config.toml
horizontal_flip = false
translate = 0.12
encoder_norm = "rmsnorm"
encoder_norm_position = "pre"
encoder_slots_per_expert = 2
encoder_patch_size = [8, 8]
encoder_layers = 12
decoder_norm = "batchnorm"
decoder_blocks_per_level = 2
residual_init = "none"
optimizer = "muon"
muon_scale = "original"
learning_rate = 0.039
lr_schedule = "linear"
Rows from block 10 of the encoder of a small image FSQ autoencoder, named by matrix and row number. Rows with one number belong to one neuron. Each number is 500 + 25 x the weight over its row's rms, rounded and kept within 0 to 999. All counts start at 0. Numbers have three digits each.
After each neuron's rows are labels from the 100 images, of 14848, where the neuron reaches its highest value: "lies over" is the class under the peak. Only what is clearly more common there than usual is listed. The data: made-up waving flags. In brackets: how many of the 100, against the usual share in percent.
# fc1: MLP up (encoder.blocks.10.mlp.fc1.weight, 640x160), inputs 0-159
# fc2: MLP down (encoder.blocks.10.mlp.fc2.weight, 160x640, transposed), outputs 0-159

fc1.624:527508515489491475483488500496544506550503485492480489521501519520522528502488453492485484474541505468565501487493501523490509517475530479489453533475553512504550532524499472534522495473534517471459475491501513499497502488539495479494525500448509516509522504503557526497509494503513499537564504511482512531513563488470505526481518528470478474511507469512500477503467533489491474449468536486490515536479537473486496495475543478513497447460544522531521500484511524488462483483476483
fc2.624:481484504467454482484561486505530538508472511538498494538511487491504495495478458461523557496475476535516542459471487524507498513546523505483495508503528489490525503504505498529514512455508521467551519549482483450486493464476493516475548490488509484525499504501447486549477504505531511526507511531515508508516509501476515541494494460492500455513483441493504490479504498500452488484506544488474508498514476486493512551487525478518490537544536494530552472511494518509525536537489517
lies over: flag (79 vs 45.4)

fc1.482:511529513509485500503541467507522496496470497524468455532494461466536500470499488495469457514506503542529450515499445496506525532477505477524542516476487513508525495506528494522488510534495513460421496524492503525482450512529501466507459491529521514525519475500550492504505487518519491469489497472552486501526485523481481486452519501529529497495472519499551509533472502530495550506509569502498506477489491514486506520496495498488526518502536518476516500518508435495514514545542469
fc2.482:534513466554508512503499500496515495550477469472545507474517462459501497502536495533465510495510509506502467503537500530511510512497517459479460479516501476548458499496506531467521531522522515469488525473507521508493514551501525474508465481503508452514501428501488541533522539525505495499471483549479528526482471446508542527496474536551499513489536511480508500486519514519521473484531511485464566505508497468514527463448518524511494526513496492497480519476504511509500476520491505
lies over: flag (73 vs 45.4)

fc1.558:493529491514500491500499491497459477497453515498494485515487460475494488494498443467481531507545540531529477509518506507501518570501485521454486497491512518538508530516478493485528493485537523469454506522497542468506468508523491544508479499531466500473489458513523502519497505517493510462507473497503520512449511530493491514508508455499517506499460512471501512497447489454526511520526512467509509536534553493556504499507457466512511472454497505488469472476486499545449500449514537
fc2.558:520540528493545523485498496555480491489488483479572484500502519545520490454486466518464486506532513496500495479500488490519520532481497503483506520487546443495519496435481478501509467501520495508496485497521558516500501515452528495536507530499483518442556486517507513476496482497536513504464516512503479541488462478522542488510501477491510530471522519468544472541496539462491483513493481512472511510511551514540518542515520544503455504506531491523529506491529517518528482495502504
lies over: flag (85 vs 45.4)

fc1.579:526505488475541501466521507485474510472464542499491520500543508515524523521473534521511489499491483510527503498508529440497484457462490526491482485540505551510500506509516500475507544458510558496527510517523479471493515494470513516458495539516498531547532498504533452509475507501496460480466464476492467492485544473481475489486457472456482499566502438506511523516533484470512510487522536505490468484470487493497448470512513475509532544491500494512497555506530489495494494518501512
fc2.579:509513496458515504481506506370530522480476518487490507496506492503510505491485497510539505496497475503519549531506511503492476462468500505502473491537496516508512517517492496503462499460501529520509503512494481480503487485482481512455491556498511517480514504499545503481454501502492442441502450423512510474494513494501497486512468561530524501491495445515510487496506488498487499462529499494484471509500492517512496448507516499451461484499497500539524565489516470496508510503492478
lies over: backdrop (82 vs 53.5)

fc1.95:527492507495540479495510488497460474522499508519496506516510489495502529542535512478500468464541508497544504477557504475480486464470514539477500451529463518508511493490507537483475462529475477467500502491510511550491490566479531529467505515448500519502471514459501510471491450487512472494483500499511486511550522502512457546529495458463492529529534505488541513496538531526501511497455484474513518551508496457489499541490522508487494496531514481516475494548549494519486485512472478
fc2.95:542506510506512517537489516441461507499476529506484452480518495503504503515506536475496490482567527545512544533530521494487501472444447498488459516504483573525502491478518492447467488551536532524509521501497473526495544492490507494471540507482535526485481518473481497482500480483509483458523459470536498483486514473490478528516483483556512499526508529503512514496512514486521528489527498521517494520493514480537480453486512527470539495490472509510478515470488531500512487463485474
lies over: backdrop (81 vs 53.5)

fc1.344:501567459492532462528528506537473542489493485493451492483460513480480466515533485531486504489486516508501488513436487482474529488528492502502513476455501522499494488513490478534452538516459461512475480512496478486484501477461510504530516494535528464492532468530493509462510498498455467518485522512489485511499475510479530507545524526501470517527494477447500491555514505490504508496540482506468516476519481535502484531521482529470513472524483547460527525495502480509459547494487453
fc2.344:510499475479535445544492493496496517475536494502500485538534510541523525509491498533482515464487511499532496514508476498483539499527489479505499512550454473525503506515449517497478522488472505537492508448551462519493487521517476543533467497501550466490497530486538508502464498512489518457464499499466525472500502527491532478500469534487474492531537477498514465484458509501564486489522475506508496470510511492553480474552485526479472489532516516467523530512504541529483525535475502
lies over: flag (73 vs 45.4)

fc1.204:519559493509507481485531527530490517491472520520496508460451485498516528502545498482482541463473451505467462483450477521496546539492497511478505508491470525514486471485511483491499544484483518479515475526503493504516531485507496531469451509503544473509481437523473509486464510486483503517452518479500533530468510501528512476518487450538496494522524487539520535476503486493482535505501510502509501485524495511494524514495484487529543519488459517492554497480454487486497521432554510
fc2.204:486524522522471501518504517505480511490523520501525500502457492503546512522512487482522480483506511443452468467543495508510529499526517504478506524515530498523529521517474499512510490475504526514482538498495489495488554525463529462489498477513555480491500485548528504479542488526467492485555539541510522488509508494492491487476495500442490514533527523506525526509463492527512525464537513478512518501541542525488510553534503503524490537524533470522513477582524526533477482462504508
lies over: flag (83 vs 45.4)

fc1.93:515479502489444518476502449494540434536488476519505523496497477568522492513487520498541494447531462497511510515505498495544517527502515492502519534505484479504503514519515544499512505516541484506449518492533466480513467513504505473512486502503504495478506506499491527525509527517496491522516470495455464557508489467449503492516518526461480514485512519539532495483487505468456499498513507476505505469518521504484507463453472498458453544509481482550473524526522527464450511491493543
fc2.93:528513490464469522524525488524482506494470532492488494478462498511511514555465492554493529524461493513529474518571446469482490456540501518458489443464509481466473470533554499457477503506498484555485495481504517503473485561485444473476535520511524473507481467438487458503470510479485528491479500453467494495499479499486508496484533504504498497511519539474522479472511508500496492527514465492497499473515501471519481479484480485495527491490499498537502518506481497477505529492488489
lies over: backdrop (92 vs 53.5)

fc1.451:506542520486506522482522521532545507526508485497500468496516506513495509512516505497483468499544462478526527499471483516503532494490472510526493528487518477515533545490488457541554497483483528487478495492501533548511523510545479536536513487498472519519487473434521507529517496500524477453484487470555584511528491489477485496481491511484513487509553500492518528524529464493514481553474489482444498482477527496503494456495522516517536496490535468524527486506496529468488530494541481
fc2.451:443505472509511479500500506509520495520468467523525517520486483443474538482476495536485486468483505466475490534504495549527453547501534533488503481502461466500495496533499498460509497483499516481512453468444505556515509514487512489499525528465469485538487506490500463478480520553489488515492499510493541514457468497441462491481450478485531506487495474518540469495511491545475475499494518509488472494509527487507477485534491523496468494462505514522519460483478449523534516511469495
lies over: flag (83 vs 45.4)

fc1.28:545477531501523532518505480517511529508528483533495492452493488494505471512502445491472541457473477506537518504509553504497509511504498469498467493472503501472504515493516465508511516487502499497514490504485524494506557490499495501518485513558532492518509500424494514524512501522529481461517498487527463570481453460522522470501521488464499555493526478517476513562520516494469505514497455516477538543538507501494476483481516491499532533461497532506511521511500499519544538457478519
fc2.28:431505509472458471489494544484509471513502469558496439468441472442503519506486473492457530505510491525498476455496474512475492530525523491478523448469508482504498517518537513499503470487556480477482503481494503547506532511498529489516549469501497485444480519487532529473499527471484525524527493501483527457501471508471526506488470459494533471480509528497497510495528513499502504490516507516521495477527482484512488528526492490490482507503498443517523479529488519524535480466476468
lies over: flag (71 vs 45.4)

fc1.525:512510549512444515587546479492525503495502537503493483502508500484502528489505478509468495533498545504504482531521476518501507530491493504478482500510510477540471502448522484483498495513490500503488440521501474519505499460498528540427487490490462480512511506492505491503548520472453491507475536521457506476489503458482479515494522491524497473491502501527505494502493513512462496498520517531542475492511471491517495568506456512499541491480473514532550551461532468502508502523476545
fc2.525:482488466472508492455491483588530480486491500470541516476461514480499469512491507495459514523555512482513532508480488518538504517501498487486485482489502503473481461506488501502481468473517503525493509502469513556534521528494542470490512491543473523513449503509485470522515519475497512504554537558474541498481503503538471540512524541479505473519485493461466554503510498490523487510496472478516529500472488499514564488521462532491491479503504476493496463482533528484489517474499464
lies over: flag (80 vs 45.4)

fc1.67:506515514461516520503475470559503472509520490483534522475512530456494484510473512505540510496479491471476471458507496518496499503514490517485504497485554495511461515486479484508479503462487490482514517496472535527475456468518491527495522518528470458529532488483485476516492500458472499540522483445514500496457535496509493536513492478430526522496480520479491535560500516530495493528520502469483504520546498478464452462479573488474520539476511490484467526497471499491521538482479483
fc2.67:492498514486442515538524519535527506509521506552517483491464517492504460517537527506510416509498545526466460506528465510476530498474503543492483512481463495487513463475493459497511527482540491473483514488484484498498529512511531517540474495503469486503487478500456460518519515482548518568522499508507500491478505478538519525483482468525520502478493507456498499510489504551453500507481504466468521472545495552474475500504491495492505503518469538453474493505493522500468480501485537
lies over: flag (73 vs 45.4)

fc1.159:508473490485499460481502530551535502507519477484481451506510443529483556505535460508445549514492504536517493500500481491505538507481492497534510527482499534497502485509506535490513534466519510505550445495505487501499448450490489498545491540503537494494447479519534515471487486535542510514481478513484490524457519510452529506501482499502482510477481518511515509483525485501486501506490491538476504499467496511508485484518519515521492532459495513540508576510463467483510481463456476
fc2.159:505506530459530496528488488541487507447520476493485482503487444475501511512453478540518533486479542503519493524521506520512566503546532486562503496521485533519507507464459516499513533463481536525510453519555476465536507513497509528504498523506500481515491512499520498446513527488516499545472483495485484522483494468487513503502468490510507497518504407489501548469454510488504511487526504503500513476496495487483492480538476504517449499467497518493484534499485505451529494509496471
lies over: backdrop (82 vs 53.5)

fc1.501:520473492513469475504491541532521477514505478496512484460563514519522520496546524474472513512493556496479515528430499479509461482473483535497516508483490490499527511537507526485492510474536493495502529558501462502528550491491505552523486497482506526513506516487521497501472528501504526484478528514512478488492512555495523445453516549467449488487491476523507430504528471457498462483510498485529518478479519524512523531511484493514490478464536487464496498473524526535493489494490496
fc2.501:491498464458521518496510474461511514477527494505505548540489476533520510495504479474536532464466512512457466499506524503457496498521516529546499543466494483532463509456464467469486509505444493538508492528537468541487507495466501504476483510514530489549503444491508524532497500488499508497499497470505508507506496515521561465491474518468475465516516508501475509492528455492516460483539508487521512567498493465483505496512525496501453501484496549481544520465495491524534485487469522
lies over: backdrop (83 vs 53.5)

fc1.522:532495492470503482486521525476498484486505488500494489475555430528456533482511509528487488501496484512491488493560469515521522525500530517503422536538515504495496497452517569516503495472535459470539488495456515495531452473470498527550495521512455496468506476474507544468504517475494480509534476520513488524500498529481490486502524529540514543474468508515547493505512503528482527518511513497506490477464500511470479526486527507475508535534494484511514503535499448490504487483483508
fc2.522:519518507530496529435514497397532532502470494509495488505533477514527455508508500499492526514529518507484507523486512535505438505532488479543444503498499481504449468484479490518475509484523481471510507514521491514518509530542471540471484422497499457495478484482466484513518475521531472474532459485505450507489484484498496509515491502519463518512509504501508495503546466498496499492474504521528521528487497514477477523496519483533519490542490478486495477486536520499503472444473507
lies over: backdrop (84 vs 53.5)

fc1.135:454458494448473490468515478540534477500491492495490489480531492451481513488525499447513494468503523480509510487484522460468464546440490515508541474504501501482445500539524458515491501491503529496525527489509503535470512503512466487479457558522530510482473453487514493486495528488502475516460482488528467520498523524467503522494467520486481515495527516464514491525509496555483532514476502527484488464427509491523489503509525502496477462494488484491499458446498507503474507526539502
fc2.135:514512495509531499489508464490499512520500480506492541508508524511512546533473472450486513518478549534526510483485526496503482500545520486476487540479482466474550487541477499501529490461493491530533496554484526513499486473493518487526494525459458481481516529483526513556507489503494490505475490481487487517506463485483455505441568500500504523496507486500504472492490511490493452468494531505487515503533514525480500492512487496467476515552534571523549505554522523489518463514473540
lies over: flag (77 vs 45.4)

fc1.474:469474510492490489490471499530500483506495498540487499523539498511499522514518528516500491500452519469488478475554470531480480482506519510475520463479471482523496479482490530466560544502545503525557466478540471469475531500461537466518496488538470491508529509498502493469468478490479525478526530492523515492450519507473503502551509528481518514592494485516524509509503504471519537494485504503527482516475488495539480517535481506551526515490484519513542511511524489534504516556496512
fc2.474:502521497477537492501529532511526499506475473518526471507486532517515501533513452464490499480465493484483502487492544496485519471469494496465494502478505479467506513488477531469468511567488559486450484468483537519491529516491518469524478521518543488508525492481513549511468524482478517537526565545514480479492544538494493491491470473469522521485503512498437518471472504496486491477496525477484459521463446448528483511513482541499485457515494506490504482522489531521506483472519502
lies over: backdrop (81 vs 53.5)

fc1.97:546469520525515472537486469488477506485500535487498521514544511540511528510468528518498515505479501521464465486518483498552529494499461491511496476489477472504476508476496534461523462508462505492535473479541493465539509546498536534456517538496515532518462482486494515474478526521495496511493509528502523489510511483500483493495494473521523486519479444507527486497562518507517535492502483459493465514494512518524435487487483482484513518487506491511499511557557476478502577536533515
fc2.97:522479524510551490509467525449495478483520527529506500465531509532497488488496509525495493480505487511486516497501499512527522498496504478478458474550516503541493537537511529442517518525517499582516502525512458505511512529512470502457499549518484500539477494446491468490507492495477454466506480476506507466486496492491473494454511487550525487478542456472502458468512524494481511519524467496517482497493546479513512485468484498473439510495494524533482541513529484478495519543521472
lies over: backdrop (85 vs 53.5)

fc1.360:507510484489485495468520504488533538487518522508530523479562512527497518529487547461508481474481493553514516494479497543506502493511527506521517489455480484506478504511472511462510509492466475461502547496516471470495527517500482488569463532454492480468525557474475524513504505492465487468522500517508525491469507455527517506527499499497521488437484495508499454431514532514507518524521495472480487491522514463492523464452482530522477502536532491489516505519497520491503515550454508
fc2.360:485474485546527529527550485507459458513527502509509480511559495491509515489505443488454497500521499519489477533497540532482509542496489489505525523489488498489463511452535521540492487521496491519496481459497517519479515474520544452546489469548487531494496521491477446531470525504519500480473514505463552498458476481487533484495472479512461508549509513566497488510492498463538498489478517515485504551552539465487496497498493499518536492519497521490507493508531493523479488500514506
lies over: backdrop (84 vs 53.5)

fc1.104:534501456518494549478505488492510508523446523473519503488484497480505463472479470459469526491515540513562482517534470538504493502484501531475494492509504524499472488492517469485459502479507491545490511500497480486534501544481498500474497512502552487488502473494491482482508440485473474508489497499500474510523489526517507508528527510525468501497571475504503442494489523464451510523461485449467462497486498524530487500437477493490429458501487469519490461474517503483515480503512473
fc2.104:483523493497507528489512505429523479490537492489493524484542491446521475474488544499488455515522508483486540528479507501509446496491506519471456494484496547519478529521503456464445480485513485558527486530493496502520512542468504488475528516462489489482528500505517486489501457504486455507494461460524436531509488519500478499530506549529508530496539516520486485520494480464487521488482508453487513522512497521527503459468519519441491466479467497521492515509484498496467510496513469
lies over: backdrop (84 vs 53.5)

fc1.142:516505500505532507480483503522484538508493496499531488495517486530503479478477497484496558490503523491492470479493491484517559460512477491509492548541491434502522463528488496494468524460563467496483476502505511467496494491543493509493470462499538536529511530512505488497513513522502529497530487476510510465477499506508500455535509546502522526521460487542481553528552455481524526499465521484491491477472474558499506476500472490514511541489481463473448492517496490494551536482522522
fc2.142:531557515515484524526498515472493503479544518475511538484506488494490504522501477490539530487491474467500476495503510505518470484489512511535522486548506454490478513482479494524496525460470496492486493500504489493472487479534474537504430455514505522510471489533499521502488487498504545478495468517483477419528490495478493535542524561462482530506471471527485497520545513503522510419500511544498494506451483496475502468527507476519481499531492489484491558498491512511529477485474522
lies over: backdrop (81 vs 53.5)

fc1.333:522524530533508516507543525487526499522458491528468506506479516505518524513529487467446457512500462508550491490504448489521494540517466517481496510521514516493528525480492529528540506499457513473542505481495535560506532475470484484506478489504493522477468492463530491500532476459477541478482508497531547488512503489503500487509488481528531525509526435521493503520504500491507531494511504545492467445513499487494466509471481497502488554516537485553552481459503507527497473506541515
fc2.333:450513449498483501523495517512494500485486489543484523521459519516483490492473473477508479520474482461500493480518496444525518543500511521496509498502473464525489509540528501534518488442552483467507459487469534544583497475478554492526517483512472482494489512508453484520501504513466511497500522484494491533497511506498520498527513497503507491546480501474490574520461507475495467549516491473479510492482545488503507492510477522496482466509510523516484479544460514496477447495460502
lies over: flag (82 vs 45.4)

fc1.323:554479493487534475456515471486480489499526471506507439499537497523513450496541509494505509511535513492513512480557462489532507465461494518505471505537485483495463486508465524499485507494515538484536547495510519518523497480476514491471478516512549488544492482489518498473522466507524496504508476481490493493531516449549524523454495478462518488489474471474532470542551533492455515506507492531532510516502489520501484468506482510553482475500479481499513494558549519514483519518471519
fc2.323:507485482505499510485483487414496486500527507525528484497525478530521498513485472497502505513515567519506522519502462502488494445493505494482438499572510485534481478491487526507464528493512556490535527496513483491501503503523475548449491487512519492527495476503524487479485476514513497464465462427505516487497496440510488470512477544515505526504506459464516482480539483516478507462533528515516515510479486526507500446473483495464465498497499518505494548516494524490476502494493459
lies over: backdrop (83 vs 53.5)

fc1.612:501459566473486501506517518493545523482467501503529532498500485518536503534505494474532473484523506501512471494512527486473507508502464452505461470505464425501493487486530547539502469514503461457470520441515529510482523495502488494541491546527514460521494486469491516504459527529519525510497511506488490507516487475506538458513500529450459501518538484498475516481500494465499527523530513506489489465502504524489513514530464502495485507550500544500466520503554518507487545511480469
fc2.612:496495476514485462531530500494490493491514512482472506471494484513484472505518520492490473476539504528491494498524514542489515478513512533494477538514474469522483529475527491454483471531501510489483465469529487507437510487515497517483531468497534509526512515473483512467480520516518506482469463467509542462521494452491539483546492498511505482478493476500507526524490496508522470484522510523477567480468541414574491499493501503448463502525483516496527476474505539544527468475486499
lies over: backdrop (86 vs 53.5)

fc1.185:484503461521469466500487477499491487480525460498477483468544487488487508497503525457494469484521505541459507493469502500482519497466484515530523517507454482503523469509506484526519495488493549550483488441493490499507533499532512463471475502507508482499493490549489455523517464497461458499515494511490514508460475547464460528508474526511496511491522554473513479488485503483495499483491485500494523463537514448501511512562502508483495510491445478506490429453471519532508521494500443
fc2.185:509535457527468491482536466516468549541513445487522471518536493462504487533487503496504530480509548517472513489495484533501547518463501473483462447505471503515498525452481484516512498500504571489486489437497508506484512485513466517510493491510510538495494501510526489527471457499508515478535517513489468510490492482490495545519484532438488499460535492500518494529486491499490498448496525524512505423502487466519504505493507520484502471480528474468523468478497518529489547518521488
lies over: flag (73 vs 45.4)

fc1.269:487516503499532548505516528501503471467497495490486476515532478518513527480494526485475526502507491519498507511503492463500512419498505496506497466530448524517515499478507526451500539505492470500513540492552464510543493514479469499477480520538521522553484498530485497484475511491537517520533467481515472498477530553481487456527516493515528515518465468502544450490501492478478548467510534473539514494491454538479508505504474521473487558515489466503501533524482456499463511484482523
fc2.269:524532508495517546503493508428496465442499521469525483526528472505502500520512485483516513512537518515492526516499495501490478448475472484542459511546494474524493497527481496496474515493514520500488523486537462485470506497482478520471479500519489502539488519452518517515488505509482507470493456450535503485510519505490482488506481569518507531557482444508510471479507491483510494450523499530505477487463480538497493471503503502444510524504482506509509586486501523480514513443493499
lies over: backdrop (90 vs 53.5)

fc1.372:505496487494531524497490539474489506526481543521485513516515477544525509508529516549517529514507521530465517521505529476458551456488468484466504525460456512505497466521517525474499502487514507534497453492517476466509485466546488502490486476504486509531476564514515479485516481514458537518536534479498539507483506510473487520504504496517501483554485468496548458476522470513515503489478500481484474488483486559471510502529452512519512540499505460492494533481542480518482529505498563
fc2.372:485508531508503555547519517497533487450503527477514519506531496516493559512481485498510512489504497505500471504490492469479499498511467536518524481490525511515519532499504501529498535507481512436484513517497494521481441449508448521499458485565529501489496517459498529526520514463462526502505496507487513476523526503491519517484497492474497500524418481473508452498541522537517493454525521537505513490498523497470518542526526480501487523530515477470536520518507501520505513496506574
lies over: backdrop (84 vs 53.5)

fc1.45:523455488499516497504486473495501514499478539452524557500520478521493455539480536514527447528490446480529468507503559503510528479515486478520542475495483504474467510470486510463505497477534511457514460469457521478497512555520513525495495519520521529473496471523513490463485495486466471470499478536529471531497533514505512502514501479526512486542452481499507510514581531508524499509504515467488509523515511507481478509473469501480501544472521505466484487527475483472532504487525494
fc2.45:494518494491495530452491505454499505488465567491501515505484481481493493552509511507537522484513479469534537545523547490488469468486472505534502489521483563472517510528498507487521490535499479519491495500480498491522502504509461457462510501463504490494487491560498516477482489502517448460520531538535484495477519517484509523534505524518555512543456529469478459521501500535488526492431504505505462504519489461474486484499487480495539540470501453503532483486497513510484485495536490
lies over: backdrop (85 vs 53.5)

fc1.505:474495465520513523480514509478498527509509500459465513507488471464478516475479505523483500505518505472486507483557472509470510487498506466521488519474531489495508461497567478477520474505508470531507489509466524501538481509520498499547474473490503489508480502499485489525475510549524484505503502488466528482546515556525478551481548475455525522477467497516512474510478491485455506489453473515513523515531485508504515529514475536479525498494546492525476503509508468472552450535489583
fc2.505:536507462511460478456529510564448481474508470516479508494512508487494523508503532522517506492551513521506495479498461539486488522530505506481504518487532482479526465508491552516508530507512520466478482482515492555512425523486518520529543464481491484475541462506508528494463492547463512533477532523477468483499537474483474528512507482513514482501478489502532523506496519478515517523506452495488482509516484501531522524533485455478515461485464498507452499473531521518518546492511518
lies over: flag (71 vs 45.4)